Weights of a small sound classifier.
Data: trained on short pieces for a synthesised band: melody, chords, bass and drums, 125.3 epochs.
Rows from block 5, named by matrix and row number. Rows with one number belong to one channel. Each number is 128 + 32 x the weight over its row's rms, rounded and kept within 0 to 255. All counts start at 0. After the name is the row's rms in percent of the matrix's.
# convs0: first 3x3 conv (model.blocks.5.convs.0.weight, 160x160x3x3), inputs 112-118, a 3x3 kernel for each
# convs1: second 3x3 conv (model.blocks.5.convs.1.weight, 160x160x3x3, transposed), outputs 112-118, a 3x3 kernel for each
convs0.80 087 [119 119 167 151 168  89 106 108 146 161  90 168 121 138 104  93 126 112 104 118 126 133 126  98 163  96 211 120  73 190 148 124 165 141 118 138 174 109  83 174 104  91 101 112 143 158 108  89  74 155  80 195 100 146 159 129 146 159 116 142 130 121 141]
convs1.80 095 [ 65 101  94 138 106  88 115 105  96  98 123 155 148  78 139 106 150  77 132  82 102 135 108 111 109  94 114 166 123 114 160 130 117 165 117 129  43 119 216  97 106 131 142 102  82 173 124  82  93 127  93 119  66 113  94  72 181 116  78 189  94 192 124]
convs0.81 105 [189  89 135 100 148  72  79 155 181 117 147 101 193 149 130  60 129 117 108 185 172 124  95 119 150 116 112 165  69 124 146 184  89 128 137 105 144 116 103  79 153 165 174  91 100 158  72 175 153 150 132 141 202 155 135  87 167 105 106 178 168 134  57]
convs1.81 100 [132  81  95 154 119 146 102 115 128  69 122 149 144  85 143  98  98 123 131 179 117  70 144  85 178 120 104  76  86 134 119 111 186 159 128 134 155 131 112 115 112 101 140  95  81 134 112 140 151 136  84 175 147  88  90 107 119 177 103 114 110 118 111]
convs0.82 103 [ 94 134 185 146 139  80 151 112 147 108 182 169  65 109  95 147 129 162 160 148 127 126  92 144  82 117 109 141 145 120 115  98 176  82 162  53 164  72  95 110 166 106 153 134 122  87  46 127 117 143 121 170 149  98 118 126 124 231 134 116  67 137 159]
convs1.82 097 [ 88  91 139 123  89  99 120 137 110 167  84  94 129 165 110 117  58 168  97  68 230 165  80 113 126 157  95 185 181 101 190 117 118 133 168 143 128 100 144 134 128 104 122 106 219 104 119 126 152 105 115 169 140 125 169  47 179 102 141 178 124 128  96]
convs0.83 098 [162  85 126  65 184 141 170 120 104 121 109 151 105 158 129 149 158  93 150 131 154 145 135 144 151 106 119 156 151 101 136 151 149  79  58 192 124 156 124 168 128 145 117 136 120 130 197 153 104 137 109 157 135  98 102 104 152 123 143 159 141 158  96]
convs1.83 096 [105 110 150 129 157  99 116 124 106 131 142 100  69 133  95 156 167 122  52 171  99 114  94 151 116  96 189 112 170 175 149 132 107 132  62 139  66 112 133 141 139 156 159 137 144 107 175  98 129  91 194 119 123  82 156 179 110 161 165  96 146 118 122]
convs0.84 107 [169 117 102  85 167 123 138 116 137 178 110  49 109 148 173 155  89  66 177  84 133 185 146 133 147 139 120 129 133  85 107 182 141 143  89  99 115 131 105  90  68 115  80 116  89  75  91 146 120 126  86 153 131 121 122 139 148 106  81 105 109 147 107]
convs1.84 104 [134 162 159 108 188 117  98 165 142 107 200 104 122 191 152 114 128 130 118  99 148  73 104 205 112 164 173 114 142  95 127 124 124 138  92 195 118 149  52 187 137  75 106 128 133 123 169  98 138 124 100 148 110 128  77 105 163 133 118 176 124 141 116]
convs0.85 106 [ 53 149 193 139  94 126 216 118  93 122  90 167 137 158 142  99 159 133 129 154 160 108 169  94  75 111 176 103 173 175 156  83 102 137 101 106 179  69 104 107 136  97  33 153 174 109 124 121 113 144 130  84 124 102 152 201  39 105 120 144 100  70 147]
convs1.85 098 [195  99  81  79 137 124 195 122 183 168 102 154 159 110 156 119 163 161 190 107 131 190 110 139  80 118 174 176 170 135 138 134 120 218 148  87  80 169 150 107 117 118 107  98 144 112  91 171 116 136 112  97  55 168 155 116 131 135 144 126 116 135 123]
convs0.86 095 [171 147 103 133  38 131 183 112  79  93  82 101 132 151 156 173 112  90 150  56 148 108 183  77 130 155 156 116 117 121 146 119 201 110 155 140 181 186  80 158 137 134  97 105 109 144 120 106  93 145  67 200  90 158 146 133 135 168 149 141 105  98 139]
convs1.86 096 [115  26 125 107  89 158 100 137 106 146 152 128 107 110  83 133 142 114 205 106  86 143 122 194 123  79 138  52  86 169  98 163 133 150 106  97  74 172 136 117 165 188 153 174 178 155 128 153 101 145 135 117 123 103 142 138 166 136 122 129 162 140 129]
convs0.87 094 [159 123  92  91 146 138 160 114 124 124 110 117 152 168 126  68 112  94 187 126 103 120 132 128 143  97 122 131 125 123 132 118  75 161 144 174 120 192 142 129  75 133  86 143 152 132  93 152  18 184 143 106 137 151 108 119 121 155 115 131 100 131 152]
convs1.87 096 [136  67 108  90 185 135 137 100 128  87  81 183 116 118 100 149 125 134  69  61 168 194 116  80  94 141 129  83 110 150 121  76 133  93 134 140 133 142 111 115  98  73 158  65 182  77 165 122 123 157 119 109 132 108 178 105 105 136 116 110 111  87 115]
convs0.88 097 [114 101 147  99 165 158  80  82  92 109 145 129 101  99  97 141 127 125 155 153 181 154 121 133  69  87 105 133  85 173 140 112 155 152 155 103 119 142 184 144 119 120  97 120 110 127 156 111 147  97 119  69 103 115 109 156 126 109 197 141  94  69 147]
convs1.88 102 [223 114  65 160 129 119  86 147 162  93 116 130 120 147 138 122 133 129 133 195  89 106 181 117  90 161 187 155 143 107 199 127 107 141 167  55 137 130 170  98  98 139 130 151 133 192 141 119 127 140 146 113 132 132 119 181 130 144 173  55 102 150 151]
convs0.89 110 [102  88 109 189 140 189 121 137  65 103 140 153  55 105 108 111 142 108 160 142  92 156 166 161 103 122 126 123 138  85 121 106 134 139 109 129 111  83 174 149 129  98 114 125  98 133 111 136  78 158 172 125 167 125 117  91 116 149 151 141  95  84 107]
convs1.89 103 [ 86 220 143 147 105 115 137  80 177 152 101 153 120 125 109 159 159 113 101 138 139  95 154 120 135 149  99 129 108 145  17 165 160 119 128 120 136  90 103 139 101 122 146 133 103 112 141 116 148 117  97 184  90 118 106 108 127 129 129 123 134 103  91]
convs0.90 101 [153 117 138 174 104  92 132  98 126 109  70  90  89 105 118 121 146  88  79 162 103 116 203  14 157 126 148 151 225 136 127 142 149 100 102 113 238 128 136 141 110 183 113 101  85  99 104 186 163 164 115 138 123 146 225 160  81 108  96  75  75  84 137]
convs1.90 101 [109 118  98 146  62 171 120 143 163 136  90 125 148 110 106 139 167 122 220 143  37  45 150 138 177  86 198 151 187 111  83 227 125  78 134 143  92 175 140 158  66 117 200 138  81 172  86 130 139 154 129 140 131 167  96 167 182 132 118 155 136 110 157]
convs0.91 107 [154  85 111 102 210  75  64 107 105 123 106 121  99 158 105 100  67 128 132 126 172 128  78 140 108 147  79 167  93 106  96 124 174 158 181 109 170 143 111 166 100 146  87 148 182 125 128 104  96 166 155 150 107 135 115 114 175 119 119 196 150 160  92]
convs1.91 108 [127 113 150 119 140 105 138 137 109 110 127 149  84  93 148  95  96 112  94 111 139 129 163 116 111 156  88 115  77 181 138 112 131  87 161  99 115 160  75  87 112 188 177 100 101 189 131 113 146  92 100 131 121 113  86 100 125 130 137 108 154 147 113]
convs0.92 094 [229 116  71 159 137 132 117 123 117 159 105  90 171 118 133 109  94 104  86  73 137 179  98 148 122 114 149 129 128 197  82 123 152 114 120 132  92 135 130  98 178 104 128 125  99 138 124 144 160 185 131 106 115 137 121 154 193 134 134 133 117 140  86]
convs1.92 099 [112 106 132 104  99 110  94  99 164 135 135 122 137 106 128 147 128 149 118 109 198 127 116  86 190 137 138 110 113 134 154 124 111 136 130 173 116 139 108 118 156 147 123 104 105 130 116 141 109 117 160 140 100  89 110 136 119 144 183  87 171 121 143]
convs0.93 109 [128 139 119 127  90 138 189 149 163  75 129  50 105 127 104 146 132 188  67 120  99 114 110 113 163 175 118 117 151 112 150 101 143 120  99 113 114  97 111 127 109 106 103 104 137 127 110 102 113 146 168 162 141  79 156  86 137 163 123 127  27  81 115]
convs1.93 107 [129 138 136 156 112 125 131 107 146  72 141 143 133 162 122 151 139 126  95 151 113 124 157 122 187 170 104  54 131 159  91 110 156  41 162 161 188  80 123 125 137 187 149 149  93 123 135 111 123 126 128  38 205 186 147 124 115 204 146  79 162  81 119]
convs0.94 100 [ 58 121 204 137 162 115 115  64 160 131  85 180 172  94 112  84 139 141  88 150  76 124 104 140 161 134 174  99 143 144 127  89 118 121 165 147  94 115 118 116  91 107 152 126 120 117 140 151 177 129  60 124 115  97 106 171 132 109 156  94 122 104 101]
convs1.94 102 [151 119 126 172 149 107 145 130 132 122 128 111 140 176 148 161 109 133 115  88 172 171 151 110 139 129 124 166  74 100 188 179  88 160 131 100 126 126 166 110 146 132 119 150 152 119  88 170 182 156  88  99 118 187 130 156  88  81 178 147 159 145 159]
convs0.95 095 [119 156  87 208 151 186 123 117 169 128 159  79 109 127 138 110  86 146  84 114  99 108 165  79  95 110  73  90 112 112 148 113 124 120 156  63 148 133 225 100  92 135 115 138  99 120  83 145 130 145 119 138  77 216  82 125 132 114 145  77 124  91 124]
convs1.95 103 [148  92 163 106  98 135 164 112 189 162 124 131 138 115 169  89 103 134 183 108  96 145 132  87 138 121 109 103 125 129 117  83 124 118 151 119 148 154  63 112 131  78 167  94 128 104 117 149 161  88 157  98 136 101 137  93  89 141 148  60 110  88 140]
convs0.96 091 [126 112  81 151 183 135 114 116 162  81  91 167 169  98 123 125 193 117  80 106 121  94 204 180 183  50 146  97 142 130  90 102 130 114 113 199 127 154 192 148  91 116 147 139  98 125 176 137 185 115 141 177 154 139 155  92 116 102 156 146 119 136 133]
convs1.96 103 [103 115 139 106 100 145 127 109 122 158  83  92 180 128 142 150 128  77 159  86  78 161 146  96 106  98 100 156 127  99 104 151 143 130 134  93  59 144  62 178 142 119 144  90 129 151  83 139 113 126 146 129 154  93 107 122 100 145  54 114  92 116 117]
convs0.97 101 [110 115 143 108 121 150 166 143 122 136 109 128 162 118 158  83 143 160  86 175  68 140 116 125 150 115 165 129 122 134  97 145 121 147 115 145 117 131 204  92 101  47 116 139 100 173 102 145 192 144 145 121 127 151 102 138 144 111 107  70 133 131 141]
convs1.97 098 [102  77 110 150  93 133  96  80  87 145  95 169 149 109  80 118 133 123 113  83 101 162 132 113 106 131 122 153 146 129 155  65 105 156 126 132 119 130 190  92 175 124 112 120 148 118 136 174 166 142 122 157  91 127 139 172  97  89 143 119 109 139 124]
convs0.98 107 [141 179  72 162 132 157 104  36 124 173 125  46  99 135 139 118 106 138 105 117 175 169 127 122 146 176 125  87  93 124  93 104 128 138 160 129  89 191  82 155 127 131 147  93 191 122 124 121 116 146 141  79  90 146 139 125 125 117 184 130 148 126 115]
convs1.98 101 [183  92 153 117 122 153  81 113  72  62 122  64  55 125 132 101 128 146  77 160 176 135  91 148 129 102 163 125 146 134 111 102 159 121 150 130 119 151 125  96 130 128 148 131 116 158 142 104 149 127 170 100 102  53 156  95 117 131 167  78 128 120 140]
convs0.99 101 [154 108 128 188 132 163 139  63  79 121 144  88 117 171 142 162 130 152 113 107 127  97 138 125 130 124  82  84  94 141 116 146 124 172  86 158  73 110 149 138  65 117 119  94  99 157 118  89 155  98 132 100 151 151 137 104 133 160 119  95  81 121 171]
convs1.99 104 [185 137 148 126 109 155 132 132 105 144 179 136 164 141 132 114 160 130 223 133 126 196 183 146 153 126  86  71 101 151  98 144 149  66 101 141 145 141 137 147 129 112 176 113 133 118 130 138  94 108 137 118 194 162 163 114 159 187 149  90 134 150 110]
convs0.100 103 [142 138  91 199 182 136 140 114 143 145 150 122 113 114  90 154 134 140 128 105  98 107  88 144  90 156 140 119 121 112 137  88 142 114 112 145  86 108 189 127 104 157 161  99 101 103  81 144  89 198 133 171 167 134 124  77 147 159 141 124 107 150 137]
convs1.100 105 [119  50 169 186 115 107 151 148 158 124 113 217 111 119 159 108 154  72 168 131  84 139 164 109 169 146 118  96 149 170 122 108 150 111  85 100 166 163  93 127 109 116 175 109 126 157 111 165 108 111 125 105 176 149 141 153  83 157 118 126 115  96  95]
convs0.101 100 [100 137 136 193 113 123  68 132 118 102 131 102 163  37 143 110 166 147 157 130 107 108 162 148 122 115 128 141 110 153 125 127 166 130 133 137 122 147 131 103 119 180 151 118  96  73 218 174 106 153 104 110 158 116 156 101 129 107 154 143 138 160  93]
convs1.101 094 [ 98 145 127  93 136  93 141 100 108 110 101  87 122  72 139  91 155  82 129  95 105  69 134 164  97 132 146 152 109  76 133 127 197  88 132 123 158 102  94 139 123 131 125 185  97  84 166 116 134 124 122 180  82 143  82 153 101 185 105 151 198 160 113]
convs0.102 099 [115 120 136 116 141 164  92 140 122 158 104 156 148  94 141 147 133  93 109 120 138 112  83 215 111 116 109  71 124 147 126 146 148  80 110 177 109  99 114 116 130 137 148 146 131 105  93 139 167 135  58 134  33 129 132 178 115  28 133 121 140 157 159]
convs1.102 104 [ 93 118  88 164 104 121 116 129 139 108 125 143 152 110 110 111 128 134  66  93 178 139 169  39 180 120  82 197 117  85 168  89 100 106 178 116 113 107 163 144 139 179  77 170  82 181  74 105 132 113 161 141 104 180 134 146  78 130 179 154  79 143 104]
convs0.103 095 [132 118 133 119 127 137 148 127 114 164 146 133 162 123 159  97 147 125  74 120 148 103 158 165 132  92 107  95 110  90 152 176 112 111 121 121 127 142 132 106  48 156 165 137  92 187 153 123 138  95 159 147 126 167  95 104 165 186 116  87 114 135 114]
convs1.103 091 [192 131  93 138 120 121 115  92 120 147 126 118 184 107 134 119  88 136 135  97 128 148 152 140  89 129 126 199  96  55 121 133 113 120 119 147 172 143  77 111 119 110  77 160 131 103  81 166 193 149 139 133 133 193 105 121 128 125 144 125 124 156  78]
convs0.104 103 [117 143 136 108 145 131 169  90 163 112 116 172 160 143 123 105 104 126 118 101 124 144 129 163  73 116 113 117 100 140 165 166 158 116 121 164  54 133 151 112 191 151 177  66 136 123 172 157 168 184 150  95  52  48 148 128  79 132 115  91 177 123 150]
convs1.104 103 [114 115 144 129 168 115 141 149  98 179  95 130 116 134 115 122 152 159 159 175 143 167 105 194 104 117 159 135 117 140 114 125 145 117 132 115 171  58 141 118 180 106 111 169 145 167 163  95  93 142 118 170 140 120 147 100 133 124  71 171 134 148 124]
convs0.105 098 [106 151 163 156 102 114 142 150 133 177 121 111 103 126 130 130 139 132  97 170 200 162 154  61 151 105 127 125  98 110 134 139 131 102 178  98 148  97 191 117 161 153 151 117 104 101 168 172 119 115 104  95 150 178 179 107 122 118 143 227 139 116  74]
convs1.105 095 [ 86  88 104 113 134 141 138 130 109 140 100 124 137  99 136 104 102 107 183  71 127 121 108 137 146 150  79 150  82  82 124 159 183  97 111 124 123 153  75 170 125 108  96  97  97 144 104 110 115 135 101 154 145 114 142  83 142 140  86 107 106 131  95]
convs0.106 105 [108 121 117 115 112 149 146 131  98 132 132 108 139 119 135 158 153 111  85  61  96 141 161 231 132 129  49 147 127  81 127  90 197 118 113  86 130 122 145 152 171 150 119 130  79 117 203  96 122  91 180  73 107 100 107  95 110  98 123 110 153 145 103]
convs1.106 105 [ 75 213 144  66 170 149 143 124 110  96 112 132 127 101 144 143 146 211  83  67 198 115 127 154 109 169 121  63  97 143 122 124 149 153 121 140 150 102  65 151 145  81 140 134 146 117 105 103 142 141 135 181 136 129 173 124 206  65 141 140  90 130 131]
convs0.107 091 [174  55 132 143 175 143  59 151 166  78 136 139 159 133 146  94 100 164 168 125 109  93 112  88 120 168 137 125 142 129 104 131  88 125 102 148 168 109 110  97 147 103 123 152 113  89 109 167 177 111 141  64 172 148 124 145  95 135 120 110 102 178  73]
convs1.107 098 [179 167 105 164  86  87  88 107 166  42 138 138  77 138 166 182 134 144  39 114 173  96 140 186 155 118  95 134 191  58 182 110 165 183 138 125 147 158 107  61 117 125 120 169  81 115 132 153 119 116 109 124 105 150  59 191 167  80 110 144 136 149 104]
convs0.108 110 [130 126 117  97 155 133 145  74 130 145 106 124 153 148 114  82  93 106 161 109 109 144 163 164 123 116 127 167 196 131 130 132 122 102  96 113 120 112 166 148 163 132 170 152 157 115 107 108 109 133 130  93 142 150 137 139  90 102 100 174 120  82 150]
convs1.108 102 [129 132  89 141 170 134 161 123 153 130  96 145  72 140 116 108 103 133 139 145 151 114 125 144  93  91 144 135 145 153 104 129 126 134  54 174 137 129 122  81  87 137 142 104 168 113 138 129  89 112 108 151 128  74 151  97 113 114 130 155 119 140 132]
convs0.109 089 [152 124 130 130 109  94 139 135 213 211  92 134  89 146 102 119 121 136 130 134  64 138 184  80 152 133 122 137 134 101  95 125 121 165 147 129 109 154 150 113 105  82 104 122 139 112 122 202 134 134 116 145 121 135 111 139 126  97 104  85 123 153 130]
convs1.109 098 [174 104 128 112 122 102 165 103 123  97 116  96 136 156 141 118 104 189 112 147 115  65 123 128 123 155  77 188 144 113 129 169  71  78 106 122 109 142 126 117  89  87 133 138 115 166 144 101 152  86 130 145 144 136 112 203  79 103 113 103 143  82 145]
convs0.110 110 [128 123 104 148 119 135  98 135  85 122 137 182 119 109 175 115  96  77 180 183 181 131 125 218 115  92 110 150  87 150 149 164 124 120 146 126 152 122 157  81 148 105 143  70 143 131 127 139 147 123 131 103 118 148 155 114  67  38 119  71 135 130 205]
convs1.110 106 [179 156 110 142 139 144 128 143 151 189 160  92  97 141 130 165 141 152 164 121 131 128  99 201 187 155 145 121  94 130  54  89 149 141  79 111 100 151 108 117 118 153 135 115 145 107  88 149  98 138 103 115 109 148 170 127 119 125 136  84 108 132  87]
convs0.111 095 [157  96 175 105  62 160  91 159 131 155 125 152 100 144 148 187 103 151 150 163 109 136 106 128 117  84 203 163 133  55  93 149 209 120 117 122 135 134  69  89  81 122 119 150 104 158 137 115  92  69 197 200 124 124  55 165 122 144 100 115 144 138 143]
convs1.111 097 [152  91 105 135 116 112 141 136 157 202 123 149 161 124 164  99  98 170 195  85  89 132 114 158 227 124 119 195  89 145 186 172  64 127 143 136  99 152 120 126 113 150 142 149 187 156 137  82 136 102 136 154 112 239 135  85 130 108 161 144 132 144 102]
convs0.112 103 [177 117 135  93 152 123 167  70  73 233  63 188  97 131 138 132 126 132 134 115 173 199 187  92 117  51 121 119 161  85 171 116 183 100 117 160 118 120  86  72  63 118 141 113 115 106  81 129  83 147  98 107 165 111  92 138 110 162 152 134 119 128 125]
convs1.112 101 [153 128 121 123 139 139 147 137 147 154 101 117 101 133 118 136 109 185 154 126 138 117  97 162 140 200 119 148 112 123 119 154  92 168 121 133  84 136 144  94 166 155 143 126 107 120  54 176 139 119 135  74 139 102 134 143 121 145 157  72 201 123 103]
convs0.113 100 [ 89 121 146 196 175 136 127 173 133  64 104 171 142 104 126 118 165 105 141 107 139 154 158 117 181  93 125 142 138 101 118 117 109 125 123 113 116 151 120 127  87 119  77 120 159 135 194 132 112  22 100 122 159  90 136 120 104  84 113 102  88  67 135]
convs1.113 096 [120 152  96  88 149 107  87 176 128 110 141 131  96 153  97  88 151 120  62 102 140  73 140 174  97 141 126 132 117 161 152  86  95 100 114 118 178 162 131 151 120 104  84 196 151 137 169  96 179 155  88 125  72 147  54 190 126 112 147 123 164 128 116]
convs0.114 105 [ 65 135 138 130  84  93 105 104 102 140  93 148 106 132  66 137 137 187  94 140 130 137 150 134 131 136 169 137 110 141 124 117  85 158 162 117 175 111 208 118 140  78 132 129 173 157 130  96  99  78 179 124 158 112 125 155 139 129 156 160 180 112  86]
convs1.114 103 [134  95  46 110  83 123 100 107 139 110 105  94 160 112  59 141 101 126 127 113  95 133 109  87 148 143  77 173  90 116  84 101  96 133 182 168 116 137 125 103 117 143 125 123 131 156 109 103 113 166  85 163  59 147 101 126 144 125 100  86  97 168 136]
convs0.115 093 [135 175 147 121 115  67 121 117 116  93 118 156 104 107  79 118 111 157 124  99 158 130 113 159  99 100 121 157 156 117 113 136 121 119  98 160 142 170 111  97 141 151 115 140 140 155  86  89 105 129  95 152 143 206  90 150  76 125 134 110 142  96  73]
convs1.115 092 [131 122  97 117 130 120  93 116 155  61 122 122  99 194 103 117  71 186  50 119 189  71 112 158 102 115 143 124 113 144 114 131 124  82 157 186 140 165 102 128 134 124  49 144 124 112 137 136 144 116  87 114 108 173  75 156 139  31 191 154 170  98  83]
convs0.116 107 [110 136  89  82 168 126 144  79 101  96 138 130  45  97  99 149 114 101  94 121 135  68 122  57 105 121 113  96 153 116 112  93  88 165 103 107  84 131 165 139 135  72 106 130 144 102 137 122  68 120  92 123 122 168  73 220 106 164  37 146 133 123  97]
convs1.116 108 [119 117 125 154 138 109 120 133 135 144 143 137  81 135 150 131 104 123  38 127 255 108 156 168 126 139 134 176 152 123 126 126 123 212 115 105 102 167 117 138 140 142 124 179 108 137 172  78 205 123 153 163 108 103 134 171 163 104 154 144 148 117 117]
convs0.117 096 [140 199 148 168 118 126 106 106 105 154 147  79  68 162 147 153  93 133 124 136 113 155  67 148 129 131 156 165 133  58 180 124 158  79 119 153 119 196  52 120  68 134 111  97 152  47 181  84 100 111 113 111  83  78 173 100 141 132 206 150 158  86 163]
convs1.117 103 [156 139 115 108 122 144 110 176 128 108 100 166 117 180  72 144 119 128 124 109 117 132 100 210 128 152 119 164 106 160 166 165 157 142  90 164  95 107 187 142 100 125 133 106 116 103 154 122 138 142  47 116 103  82 104  80 191 118 112 141 110 144 112]
convs0.118 096 [114 125 102 154 110 116 145  64 111 138 102 116 124 121 100 116 136 120 100 137 135 129 111 100 115 109 111 154 115  82 162 105 128 119 168 140 109 112  72 156 126 165 100 168 161  69  90 189 133  94 142 106 176 122 152  99 175 101 124  90 151 154 105]
convs1.118 101 [138 109 165 104 127 114 112 145 138  87 130 103 136  61 157 118 109 133 144 120 125  98 134 116 161 126 123 133 117 168  74 143 145  84 115 165 138 124 101 139 122 145 139 112 167 200 126  83 107 126  92 152 109  94 190 130 124 150 116 120  51 115 101]
convs0.119 091 [131 144 138 136 128 179 106 138  86 159 105 117 115 134 124  84 179 161  96 161 164 173 107 200 116 116 148 159 143 158 115 186 163 169 138 133 119  79 116 110  94 133 197  94 112 136 128 141 161 174 105 157 113 111 130 128 131 190 124 139 146 139 159]
convs1.119 099 [ 99 112 108 102 114 114 121 127 114  80  87 130 173 163  83 122 130 130 124 102 133 138  78  64 110 135 132 164 161 143 153  89 163 133 120 122  60  82 191 111 115 108 131 108 134  81  99 135 159 127  90 124  60  69 117  74 182  98  85 132 128 171 109]
convs0.120 106 [111 136 171 151 129  68 187 172 156 135 102 127  77 156  94 183 129 126 134 146  73 131 109 147 157 104 169 187  84 119 128 153 166 103  82 137  91  72  72 151 149 128  93 173 119 104  77 118 130 109 121  90 197 110  87 182  93  56 106 195 165 110 181]
convs1.120 109 [117 132 120 116 149 107 137 104 145 142  72 142 100 147 136 125 147 157  99 142  50  83 129 132 149  95 170 106  85 150 126 130 177  96  84 181  83  98 139 145 111 112 131 131 126 143 139  98 145 115 143 149 172 101  77  80 108 140 120 132 108 108 125]
convs0.121 090 [131 160 106 106 143 142 150  66 122 204 108 158 112 112  92  86 162 103  96 164  87 170 154 167 165  94 160 134 170 149 160  93 155 108 157 127 133 135  90 105 130  82 122 127 146 134 112 124 117 151 107 110  74 109 125 150 145 133 125 121 111  83 147]
convs1.121 101 [ 99 141  82 147 124 143 144 195 118 110 131 136 144 113 122 105 163 137 142 125 129  95 119 124 122 113 128 130  88 140 178 114 173 114 138 130  49 105 164  97 171 103  82  70 126 105 124  77 132  76  71 117  49  76 129  93 116 135  90 133 152 153 130]
convs0.122 117 [176 160  98 133 109 109  94 150 189 141 139 112 129 134 158 135 160 122 169 107 123 136 134 114 120 141 117 111 113 141 160 113 125 139 154 132 130 100 138 153  95 168 122 204 125 103  80  81 140 133 155 113 158 161  85 170 160 145  90 109 150 119 133]
convs1.122 101 [149 112 135 125 144 101 146 120 116  64  91 137 126 142 129  83 132 104  53 116 161 132 144 134  83 110 172 151 115 176  59  74 128 124 175  91 135 104 110 110 135 143  83 123  91  64 156 171 154 131 107 111 119 135  97 136 127 145 100 107 185 132  92]
convs0.123 107 [159  96  81 123 126 161  80 128 129 159  98  82  74 139 108 156 102 124 109 151 151 125 100  90  84 107 108  82  73 139 115 122  86 144 141 110 150 115 157 140 139 162 116 147 131 145 110 189  95 172 108 150 146 143 145 122 194 148 135 171 111 157 106]
convs1.123 105 [109  92 158 156  87 132 117 112 113 161 111 115 129 102 145 132 107  99 138 115  70 181 119  96 145  79 106 110 150 146 181 115 100 160 106 119 150 160 161  52 132 117 146 112 161 129 176 135 138 134 102 137 104 148 169  76 122  85 115 120  99 125 126]
convs0.124 104 [139  92 133 121 165 157  71  80 110 114 129 169 114 143 121  96 116 132 109 100 150 125 114 161 124 183  83  86 164  93  91 122 124 119 139 123  88 140 108 124  79 168 121 121 130 121  93 153 123 114 162 149 140 160 111 135 120 115 101 118 124 151 109]
convs1.124 099 [181 171 171 174 137  81 109 110 116 151 107 130 112 132 142 125  77 167 147 129 146 176  94 126  94 190  98  99 136 156 150 153  66 121 143 129 168 135  99  93 118 157 113 162 149 155 130 154 174 112 153 137 103 108 118 138  98 111 150 154  94 127 148]
convs0.125 109 [125 142 170 130  80  96 108 141 136 137 170 136  91  88 134 122 105 107 112 190 145 146 106 124 121  58  74 129  86  78 118  59 139  65 160 150 113 150 107  98 148 112 136 130 128  71 167 117 123 127 133  88 128 132 139 156 156 156  79 158 120 132 117]
convs1.125 109 [159  83 146 131 190 133 168 124 128 102 156 147 119 125  96 134 126 186  79 160 189 165  98 173 111 141 147 150 136 175 184 148 140 106 141 116 161 131 172  39 175 119 154 137 187 125 141  94 220 181 107 140  97 126 168  77 201 113 164 150  95 125 136]
convs0.126 093 [114 110 110  93 163  78 117 148 119 177 128  96 146 116 116  81  83 131 189 105 119 126 110 124 121 133 115 203 156 139 127 138 125 147 154 132 174 156  67 155  74 133  95 131 186 116  72 107 172 132 163 114 145  93 202 173 120 112 138  85  81 102 156]
convs1.126 091 [130 151 117 148 169  88  91  81 132 108 145 139 110 104 175  93 116 121  93  35 179 105 147  92 163 121 122 172 160 128 131 109 133 145 128 138  85 141 180  56  95 163  98 190 156 171  90 116 119 133 102 155  45  54 111 108 180 113 112 135  98 135 170]
convs0.127 090 [165 101 113 150 104 109 169 132  82 111 180 151 103 101 108 155  86 148 157  91 127 157 137 123 127 145 127 139 119 120 106 155 118 118 121 135  78 139  65 172  90 138 121 115 135 151 171 158 156 137 149 105 106 174 108 102 119 109 104  81 130 177 127]
convs1.127 098 [165 134  94 155 147 121  74 110 178 104 164  82 111 148 116 173 129 148 113 139 162 122 150 127 114 105 123  57 173 136 124 106  96  83  93 211 138 118  77 154 173 164  95 163 103 129 117 101 138 125 124  97 146 160 133 142 152 113 214 121 206  99  39]
convs0.128 098 [137 141 145 141 126  92  68 152 126 103 104 139 122 134 134 112  93 153 223 144 100  99  96 154 121 105 141 148 164 145 193 115  95 144 171  82  92 171  59 137 108 125 145 127 147 110 158 149 175 143 141 158 117 150 117 165 134  39  85  81 125 130 131]
convs1.128 100 [ 75 164  90 139 155  93  96  99 100 112 145 113  81 138 129  76 114 108  58  64 210  55 129 132 124  88 155 136  87 156  43  83 188 114 128 162 111  68  97  89  95 117 107 127 140 136 126  91 184 117  55 110 109 101 112 162 120  98 132 120 117 135 120]
convs0.129 097 [125 125 142 140  93  96 146 108 114 128 104  50 143 127 102  93 125 112 139 160 130 113 138  63 118  81  51 129 134 104  97 100 114 105 142 110 126 129 114 152 141 148 159 139 121 121 113 163 140  84 136 132 168 144 200 135 107  92 119  71 142 122 116]
convs1.129 094 [121 144 148 139 110  96 126 164 152 142  82 156 111  78 131 134 111 174 134 125 107 128 119 111 117 131 191 115  99  99 136 173 155 138 130 190  89 121 156 141 116 136 142 104 142 113  99 141 125 153  87 183 106  76 120  79 126 123 107 119 145 106 180]
convs0.130 099 [146 159 130 131 126 144  84 105 155 139 127  80 103 113 163  72 130 145 152 121 153 180 164  96  71 128 149 175 117 129 181 124 135  88 117 143 111  86 147 120 124 143 180 107 133  98 107  97 130 158 109 140 121 114 100 103 178 124 176 182 164 104  89]
convs1.130 099 [164 149 167 198 103  78 106 142 141 105  71 156  72 140  97  59  73 113  49 198 113 115 128  86 157 125 125 150 178 149  84 101 115 140 142 154 186 134 138 102 117 126 131 118 146 113 143 136 129 147 113 176 132 102 145 124  62 161 120 121 100 157 154]
convs0.131 099 [ 83 142 130 144 155  96 213 120  46  82 159  95  94  83 114 103 100 164 104 125 143  43  85 162 210 168 137  99 142  90 103 116 110  97  99 172 127 200 111  99 159  68 145 100  90 183 159 127  91  94 174  92 134 122 133 108 129 112 154 140 149 165 111]
convs1.131 099 [168 121 173 135  99  78 110 135 130 136 124  94  68 149 110 146 105 146  98 111 156  96 152 225 120 115 125 119 148 160 100 123  86 195 124 161 145 150 107 107 130 131 121 151 145 101 107 136 136 157 103 104 109 128 176 172  79 130 128 126 131 127 108]
convs0.132 107 [170 129 172 111 130 151 164 160 106 142 129  90 147  94 122 134  83 159 109  90 136 118 113  79 194  97 173 129  85 140 129 142 143 116 160 139 116  91 106 147  82 144 122 192  91  82 114 152  81  97 201 151 118  64 127  86  80  81 187 128 139 157 188]
convs1.132 099 [112 117  73 102 106 153 136 102 199  67 144 142 163  79 117 163 130 161 129 141 194 140 113  98 159 110 109 186 113  87 186 106 142 126 151  68  69 124 180 128 128 144 118 143 123 162 110 143 123 120 137  90 112 179 141 139  92 114 127 151 129 114 136]